From a checkpoint of a small segmentation model.
Model: 4.21M parameters, norm groupnorm, widths [48, 96, 144, 192].
Data: trained on analogue clock faces, 35.4 epochs.
Rows from block 10 of a small segmentation model, named by matrix and row number. Each number is 128 + 32 x the weight over its row's rms, rounded and kept within 0 to 255. All counts start at 0.
Before each channel's rows are labels from the 100 images, of 14848, where the channel reaches its highest value: "peak on" is the class under the peak. Only what is clearly more common there than usual is listed. The data: analogue clock faces.
# conv: 3x3 conv (model.decb.1.0.conv.weight, 96x192x3x3, each kernel summed), inputs 128-191

peak on: case
conv.15 [140 122 142 152 133  47 106 172 161  46 106 132 103 137 117 158  81 120 106 115 135  96 123 163 189 164 173 104 159  88 108 193 104 120  70 118 171 146 170 118  95 167 109 125  62  71 141 130 182  69 174 161 114 140 132 130 157 195 137 140  97 152 126 140]

peak on: face
conv.44 [106 141 151 168 156 129 158  98 131 108 124 101 117  89 117 103 143 143 108 139 120 169  99 135 113 161 101 118 167 140 151  98 118 125 121 139 126 175  85  16 119 169 127 152 115 154 117  70 153  84 126  78 145  84 109 123 145 175 114  97 134  93 168 104]

peak on: face
conv.79 [127  95  89 132 113 176 122 196 104 155 164 108 135 133  93 132 178  87 142 188 107 167 143 104 133  66 130 138 166 131 104 188 101 158 130 129 116 131 150 159 126 115 169 171  90 156 122 148 139  71  94 149 112 100  82 124 119  96 161 111  77  95 167  77]

peak on: case
conv.65 [ 56 178 129  91  96 166 237 145 137 173 100 143 144  80 113 183 130 115 148 111 112 104 175 109 103 150 125 154 142 160 165 133 197 145 126 103  99 156 148  82 105 121 106  68 141 144 139 157 150  85 107 111 124 131 129 127 108 171 115 144 106 175  87 126]

peak on: face
conv.77 [141 167 103 153 140 169 156 107 113  98 141 117 138 123 109 176 131 161 138 121 129 121  96 150 170 136 104 151 105 126 114 102 173 144 152 112  82 144 107 154 106 138 184 112 118 143 136 132 124 132  80  83 159 115  90 186 113 172 118 139 121 201  80 134]

peak on: face
conv.95 [116 220 111 129 136 161  90 141  83 114 184 157 144 141 152  88 102 134 135 113 106 125 135 139 121 167 135 110 163 110 135 159 169 151 124 173 130 104 148 104 156  95 123 116  89 147 108 141 130 157  97 108 178  93 141  71  90 164  73 136  96 127 140 129]

peak on: face
conv.40 [ 89 145  49 126 121 117 148 117 109 112  68 136 133 145 127 163  64 130 123 100 118 102 111 143 126 116 125 149 143 146 116 159  84  97 170 130 165  91 132 188 149 104 108  89 110  95 121 194 106  77  95 162 105 131 112 154 122 186 130 136 152 187 110 159]

peak on: face
conv.29 [ 89 174 112 141 153 129 125 135  89 180  85 134 130 152  11 105 201 136 160 109 149 209 156 135  86 132 109 145 104 130 154 119 123 151 170  98  98 178 146 121  96 132 119 119 130 159 146 122 128 144 144 128 143 110 158 131  84 156  88 110  75 196  74 155]

peak on: face; hour hand
conv.27 [ 94  72 143 110 141 131 189 104 119 135 119 147 128 126 102 125 129 127 130 139 116  88 109  95 117 136 105 119 224 141 110 151 126 161 170 125 163 166  85 119 124 194 116  68 133  97 140 137 152 130 182 121 114 132 124 113 111 172 134 137 118 136 144 187]

peak on: face
conv.60 [ 76  70 161  87  71 155 104 117 153 157 132 173 122 166 159 135  84 121 121 139  98 101 178  78 134 120  76 134  72 107 110 148 108 156 170 133 107 143 119  95 157 103 137 145 160  91  82 183 129 161 132  66 151 113  93 143 149 149  93 144 149 100 108 116]

peak on: face
conv.82 [ 71 122  93 125 120 148 120 164 124 140 166  92  79 120 163 142 137 100 129 130 130 148 117 137 103  98 128 182 162 125 138 147 162 181 136 154 123 102 123 168 105 136 137 147 123 150 106 119 111 161 140 141 124 115 129 164 102 116 102  89 134 120 163 117]

peak on: case
conv.89 [113 146 120 103 117 104 121 152 127 147 179 131 101 135 122 102 136  76  92 121 120 145 167 147  74 103 153 135  95 131 110 196 128 105 138 131 179 150  88 136 153 129  91 146  91  77  68  84 126  75 153 112 154 205  98  84 167 109 133  91 125 148 184  68]

peak on: case
conv.35 [125 126 119 100 165 117  66 121 126 115 115  74 155  90 108 110 212 101  90 129 170 124 153 114 148 143 192  85 125 124 131  99 101 146 109 128 104 172 114 108 152 129 120 175 126 103 101 100 108 153  85 113 112 170  89 123 141 127 149  92 125  95  95 128]

peak on: face
conv.12 [139  33 128 151 190 109 164 142 103 160 133 122 106 107 122 140 113 149 178 116 114 194 145  70 147  98 106 138 146  58 116 134 138 139  77 146 142 167 135 149  90  74 240 129 172 130 115 134 145 138 136 143 148  88 132 146 127  48 122 148 133  65 126  74]

peak on: minute hand
conv.57 [162 161 107 132 143 198 100 130 160 111  95 100 138 131  74 101 132 141  90 118  82 124 169 165 148 102 126 115  99 155 147 141 121 113 136 120 142  92 161 181 138 129  78 162 126  91 127 100 154 174 186 121  89  99  92 129 124 110 196 131  45 148 155 153]

peak on: case
conv.69 [143 124 107  88 143 140 122  79 129 128 134 165  70 151 166 125 102 112 104  78  89  84 102 125 135 112  99 125 100  68 124 111 212 145 104 107 164 129 134 124  92 102  87  42 120  80  92  91 140  97 123 148 111 129 108  90 182 145 120 127 172 133  91 154]

peak on: face
conv.72 [172 162 120 106 149 181  26 128 128 120  85 142 147 151 130 149 107  95 123 138 136 132 117 163 124 133 102  55 165 167  90 106 118  91 105 102 117  83 139 127 129  72 106 138 154  69 162 115  99 124 155 146 149 122  56 108 130 111 120 101  94 192 196 138]

peak on: face
conv.90 [167 157 132 151 114 134 169  81 141  80 111 106  87 124 128 167 136 165  84 100 109 119  39 118 109 183 128  55 140 135  89 115 125 167 157 138 157 199  77 126 137 150 107 104 187  84 170 126 127 148 142 168 150 178  65 128  69 136 155 155  97  90 151 146]

peak on: face
conv.54 [103 136  99 148  76 154 118 153 124  66 103 117 149 122 183 186 143 160 104  93 169 119  99 164 151 170 126 170 146  83 119 151 130 117  86 108 159 142 101 164  72 139 180 123 135 135 135 141 140 136 123 130 145 168 108 111  84  59  26 137 176  90 148 134]

peak on: hour hand
conv.58 [139 130 101  95 159 132 107 197 111 140 127  78 161 123 142 142 103  93 129 171  70  93 111 105 178  83 123 140  90 157 106 129 139 142  81 108 119 167 115 170 126 128 169 139 148 116 126 113 125 149 127 124 116 129 121 120 110 150 189  71 149 122  90 146]

peak on: case
conv.14 [103 187 124 174 113 119 135 143  86  97 203 119 124 144 115 197  92 131 148  97 130  92 134 116  95  93 148 141 141 150 103 162 122 112 123 102 103 134 120 178  69 159 144  75  97 119  99 147 118 112 115 140  91  79  80 166 117 137  52 126 173 149 178 109]

peak on: case
conv.34 [109  83 133  73 112 112 100 135 123 105 153 118 143  79 114 152 100  73 118 128  94 117 158 115 153 145 105  91 167 157 168 144 145 131 171 151  92 112 115 150  86 145 160 175 148  93 131  66 100 146 146 109 154  98 139  95 129 164 143  75 108 155 122  79]

peak on: face
conv.68 [133 109 134 129 129 124 110 167 132  75 179  73 150 152 159 149  90  77 109 128  97 140 118 171  57 102 103 167 140 167 133 126 116 128 115 120 156 116 129 110 100 170 137 125 163 129 114  75 155 105 145 132 129 109  77 125 141 107 169 101 121  86 165  54]

peak on: minute hand
conv.80 [141 127 165 134 147 146 147 152  84 145 143 102 130 113 110 135 119 128 167 152 106 135 129  97 180 117 132 157 141 157 124 106 113 154 123  75 134 147 110 104  99 128 117 130 139 128 133 118 121 111  85 137 120 117 175 168 160 123  96 127 161 154 115 179]

peak on: face
conv.39 [158 134 148 174 151 144 144 125 137  64 117 121 132 104  85 136 111 110  98 114  93 108 159 124  85 147 155 138 149 147 131 128 136 165 123 112 114  77 185 133 115 137 131 146 128 124 168 119 198 114 145 155  46 112 149 111  39 190 163 145  89 130 102 105]

peak on: face
conv.6 [127 142 156 115  96 129 159  71  75 118 124  84 150 139  47 120 109 126 146  99 114 136 112 147 119 107 144 128 136 113 128 105 137 126 155 135 175 152 164 117 124 140 154  88 114 172 116 134 143 122 112 102 148 116 114 112 161 173 112  86 126 181  56 143]

peak on: face
conv.26 [155 142  71  94 125 110 110  53  95 136  64  96 140 169 100 109 108 133 139 121  78 133 150 156 133 107 120  86 214 180 107 124 104 101 156  87 165 138 153 118 148  89  47 109 207 103 113 126 126 147 121 163  96 147 123 124 131 140 149 138 100 156 143 160]

peak on: hour hand
conv.56 [ 85 119 132 138 166  97  93  77 135  99 153  86  94 129  99  55 160 150  95 182 132 107 120 150  86  91 144 113 165 135 141 125 175  72 133 132 161 125 129  97 111  70 135 187 131 106  98 140 140 129 141 152 126 188 117 168 136 172 120 145  74 152 112 136]

peak on: face
conv.85 [161 142 156 122 125 164  75 107 119 120  91  84 182 148 174 154 121 142 112 127 119  93 112 107 120  97 141 105 141 171 168 143 141 180 141 136 118  96 173 146 105 114 124 125 161  86  82 160 112 119 102  68 100 140 135 125 132 108  69 149 100 128 127 152]

peak on: case
conv.10 [137 149 195 137 180 149 106 100 139  86  65  90 168 103 180 132 111 105  74 130 140 163 131 150 156 129 167  89 125 196 120  89  96 129 106 150 105 176  49 125 121 148 100 155  94 124 121 117  97 165 139 104 183 162 142 179 151 130 138  88  98 140 176 160]

peak on: case
conv.16 [144 102 145 106 119 112 127 150 131 109 170 100 108 128 161 122 146  94 161 103 176  96 161 177 103 178  71 180 145 133 103 106  75  91 146 119 139 190 161  85 118  63 159 104  92 112 135 122 113 154 124 107 168 128 116 152 136 148 148 148 103  77 122 126]

peak on: face
conv.33 [141 140 105 144 171 196  92  64  72  90  94 184 131 165 114 105 113 200 106  64 101 151 139 137 172 150  95 128 157  82 132 130 105 100 151 110 145 107 174 129 127 141  73 104 174 126 151 144 173 119 115 104 122 184 109  93 145 126  89 140 115 184  95 180]

peak on: face
conv.24 [116 209  67 120  99 131 107 127 166 160 151 101  97 127 115  87 121  76 143 132 106 131 226 171  69 158 119 108 124 138 133 141 121 136 173 121 123 157  83 136 135 116  78 153 153 121  85 127  85 195 124  68 115 157 179 138 139 169 129  97  64 142 133 163]

peak on: face
conv.18 [117  98 172 149 175 139  88  89 152 127  63 148 128 194 119 126 112 151  66 164  93 124 158  73  44 133 136 139 133 134 170  90  86 141 111 150 124 162 116 157 149  80 152 194 139  94 121 137  82 102 180 107 112 143  99 125 192 134 142  99 117 122 174 122]

peak on: case
conv.78 [149 217 126  96 141 152 133 122 153 141 116 154  90 142 119 153  39  67  90 152 140 120 122 154 133 126 106 115 138 115  92 100 158 141 149  73  65 175  99 112 167 144 127  97 130 118 153 168  95  88 160  91  70 105 124 118 139 125 100 112 147 158 102 114]

peak on: case
conv.86 [100 129 118 114 137  89 151 114 127 142 145 103 134 105 183 146 123 109 120  95 131 133 123 159  83 160 121 169 146 160 111 146 110 112 116 118 231 133 165 156  79  77 145 133 136  94 151 119 140 156 188  83 144  95 112 142 128 115 141 166 113  83 140 120]

peak on: face
conv.70 [132 120 102 124  86  88 106 138 103 120  97 117 171 173 124 174 102 122  88  82 105 102 122 171 174 113 119  55  74 131 139 138  95 181 155 189 123 196 113 133 140 123 134 130 101  77 101 110 103 142 100  92 159 109 136  98 110 124 122 151 116 130 133 193]

peak on: face
conv.1 [110 155 164 171  98  90  97 128 116 148 130 153  80 122 102  88 126 120 147 122  93 103  63 140 115 145 125  83 214 145 132 156 150 154 125 129 111 144  98 121  81 141 137 157  81 157 188 120 157 156 190 126 173 132 147 128 140 135 131 106 131 123 154 133]

peak on: face
conv.93 [132 129 124 194 169 176 110 175  54 182  90 159 154 134  70 131 137  82 161 107 117 131 105 143 107  51 115 124 130 137 143 141  85 128 145  90 138  75 159 124 124 106 140 125 162 124 163 111 139 157 135 117 134  99 132  98 120 140 129 146 141 130  93 133]

peak on: minute hand
conv.32 [155  88 103 148 165 169 143 167 113 100 137 100 120 163 115 125  62 202 178  83 117  75 167  89 130 112 114  74  93 127 167 121 155  63  84 129 162 113 147 134 110 144 174 135 144 110 103 108 134 199 148 146 117 152 129 124 137 155 138 131 137 115  85 103]

peak on: backdrop
conv.19 [109 164 156 127 197 136 169 103 144 123 136 120 122 178  78 142 101 150 150  84  82 127 123 136 122 109 115  74  92 152 128 114 109 146 173 167 164 135  98 101 131 130 134 132 114  44  72 144 124 183 173 114 113 135  89 161 121  94 195 164  90  99 123 106]

peak on: face
conv.49 [120 120 176 142 109 163 167 111 103 142  82 150  70 143 139 153 110 144 108  96 160 131 100  92 125 168  90 157 154 108 135 106 151 150 152 161 126 180  69 161  73 137 151 118 125 140 151 130  94 164 147  93 153  89 195 139 146 161 119 118  45 118  89 165]

peak on: face
conv.63 [ 83  85 134 163  57 106 101 114 154 165 111 122 149 140 122 144 180 114 110 153  89 127 139 136 101 132  94 104 188 206  99 179 125 119 122 142 172 128  92 167 118 151 139 141 117 123 163 116  95  92 118 126  86 127 113 145 149 116 103 147 107 103 149 106]

peak on: face
conv.20 [141 110  55  97 107 168 155 148  77 160 111 147 119 194  82 103 112 151  83 112 178 112 170 179 154  95 137  89 174 153 156  44 134 132 151 135  82 177 135 115  75 120 173 116 114 120  66 127  98  95 108  96 187 179 127 171  65 140 118 132 166 122 116  86]

peak on: minute hand; hour hand
conv.66 [139 187 141 104 173 136 134 138 154 140 114  93 131 132 109 127  90  94 181 173 100 131 143 110 129 135  72 102 130  91 154 161 101 162 145 141  98 101 152 132 119 122  30 107 200 116  87 101 125  93 114 162 106 131 167 146 148 164 179 141  86 111  90 121]

peak on: case
conv.62 [147  95 121  91 149 177 132 140 100 122 134 176  84 116 112 177 150 126 168 104  48  75 184 101 147 153 129  68 114  95 168 157  88 165 138  85  92  80 164  78  78  76 151  52 131 119  92 119 145 113 162 102 131 130 142 124 122 164  91 151 134 121 161 108]

peak on: hour hand
conv.50 [167  78 159 136 148 141 101 116 148 110  99 145  20  88 151 141  98 140  91 134  91 108 174  99 135 110 163 122 178 185 156  94 163 141 171  89 133 139 101 167  99 112 104 110  71 118 139  56  75  64  64 120  80 136 106 152  26 109 142 130  84 104 134 129]

peak on: minute hand
conv.81 [ 82 100 109  73 118 123 136  82 141 122 125  84 132 106 158 151 162 132 126 122 137 187  77 160 159  92 120 146 181 139 149 146  93 166 107 137 161 127 138 123 144 141 133  98 120 115 114  97 141 107 103 120  85 169  98 131 178  99 134 170 240 159 112 142]

peak on: backdrop
conv.13 [112 134 168 155 137 110 106 115 104 120 155 127  53 152  95 138 107 123 124  94 160 115 120 112 132 122  83 151 155 167 157 129  93 136 127 115  88 153  75 149  88 128 101 108 180  75 118 111  75 117  83 113 146 144 137 147 158 136 203  72 111 139 175 122]

peak on: face
conv.94 [140 106 144 132  96 142 112 165 140 150  66 112 126 128 120 126 152 150 120  76 139 128 148 216 146 175 137 129  96 158 198  97 144 121 149 127 122 100 113 127 107  90 141  71  88 115 133 154  90 137 103 149 168  53  93 196 133 182  73 107 114 147 122 110]

peak on: hour hand
conv.3 [128 103 110 113 137 128 135  65  62  94 139 152 120 186 149 116 196 120 156 157 173 130 142 114 129 135 113 120  87 138 143 108 152 174 149 156 124  90 100 160 135 113 116 118  98 129 138 106 109  80 127 152 130 133 134  68  97  40 131  99 119 186 139 110]

peak on: face
conv.38 [114 138 150 132  97 101  74 118 114 153 175 106 116 126 120 116 159 120 152 123 105 138 111  76  71 138 157 160 143 124  91 145 138  47  88 196 104 143  94 119 148 103 164 149 163 146 143 120 114  94 104  96 110 146 132 148 117 151 104 161  89 152 125 121]